config.yaml
arch: "shufflenet_v2"
model: "image classifier"
dataset: "pen-drawn characters of a made-up script with 800 signs"
train_examples: 395000
image_size: 24
crop_scale_min: 0.8
horizontal_flip: false
color_jitter: 0.2
targets: ["sign"]
num_classes: 800
norm: "batchnorm"
hidden_act: "relu"
depths: [2, 4, 4]
kernel_size: 3
stem: "single"
widths: [160, 320, 640]
label_smoothing: 0.05
loss: "cross_entropy"
init: "torch_default"
optimizer: "normuon"
muon_scale: "match_rms_adamw"
learning_rate: 0.0052
momentum: 0.85
nesterov: false
orthogonalizer: "polar_express"
adamw_lr_other_params: 0.0015
max_grad_norm: 1.0
ema_decay: 0.995
max_steps: 8000
batch_size: 512
epochs: 10.4
lr_schedule: "cosine"
final_lr_fraction: 0.1
warmup_steps: 160
weight_decay: 0.03
adamw_weight_decay_other_params: 0.05
Rows from block 5 of a small image classifier, named by matrix and row number. Rows with one number belong to one channel. Each number is 128 + 24 x the weight over its row's rms, rounded and kept within 0 to 255. All counts start at 0. Numbers have three digits each. After the name is the row's rms in percent of the matrix's.
Before each channel's rows are labels from the 100 images, of 14848, where the channel reaches its highest value: "responds to" is what is common among them. Only what is clearly more common there than usual is listed. The data: pen-drawn characters of a made-up script with 800 signs.
# p10: first pointwise conv (model.blocks.5.p1.0.weight, 160x160x1x1), inputs 80-159
# p20: second pointwise conv (model.blocks.5.p2.0.weight, 160x160x1x1, transposed), outputs 80-159

responds to: four strokes
p10.32 107:126091098136184127185160132112139162112133159105158128106158119157135156141105114135143132143147107146138132119085144113125134129123152118092096102124120090077165145135143145115140152072153167150120162120078149148150133124141140129144131114
p20.32 113:122114148133099131138099107131145182138084107110125121130114112126112106102154140135123112152160114167144109103140155099138089158121127153104157090130113128115128128127146156103121092103144136125173099153147112108124171107172109106129115111

responds to: thick pen
p10.122 093:106142141139155127139164105105107132128138073118124087114094132159126107105136157127158132098158109099120133118136083145103100085135130128133161146094181134101133122128135113112196126128100148150137123093163096132143129107127119094174125149
p20.122 088:116112123134149157108126118106111144129114060159170106118150148140117193212109100131153166169119133080114108144158153116141127131115128097157097115148118143128119113120137116121130161121147197118121141115174149134170138142112132133126181132

responds to: four strokes
p10.60 099:124138119159139139090105090145140138131134137146122111117133141105097182114162129130117124175171137090139104097174160147107170082116137100119091142129163171142166122099094095109098149149141125123123120099113149104143123160112131125106097187
p20.60 109:141109124085154168097148096142072138092103129136166117109118111142119113129148113127110102122096136108109130154114141115123118197113106128166127116116145135095115134107140141146140134156122121090089138140151118128110100108137159100142141125

responds to: thick pen; one stroke
p10.51 109:148115122106124081143132120134147121090039120208143107158091157155161088111125146135127130135156133130142111149119136133151145112171151134108120118158130115125143089123146152126111134119139136122162090104127096116117138086143170135130166128
p20.51 093:109158111140137066119139153110130096128152190135144140105180124129135146124096138137106093117131121156127113125126148135129170122116102121137166075100156097144104096006111096144167125119131117111131104117103121134095100136105122165138062129

responds to: four strokes
p10.58 091:140106118157117104167134143103128146129096106113142135160142105116139098118161178139109076132119141123122106107193152126116109162114112155137114136165165112148148109120120149104106121134150139136166158071146125096109121131114119124150107138
p20.58 096:162138119149066105141163139169098139153099138123132100107129109154117159128127128161156118147122182124103130136092133127105162102144137123113137166133132133170120118124132133160119147127082125119143131156171086095175089172175114135145122111

responds to: thick pen
p10.69 103:155083173129122170102120105133134096126120140122148125150148174121116119122109093124113108144111130147173150161133144139152139096103117143144104113151141167173113141116136109132202141112125116139154119123130117116143135086132151152137140139
p20.69 092:153113140098146142118208155123150123105128164123127114131160142120160131093116122134115132115132127131095132108096076099175158182145135136132141106132117105129122152140110119087092111112153167114132144114122141150117151115106084100090101120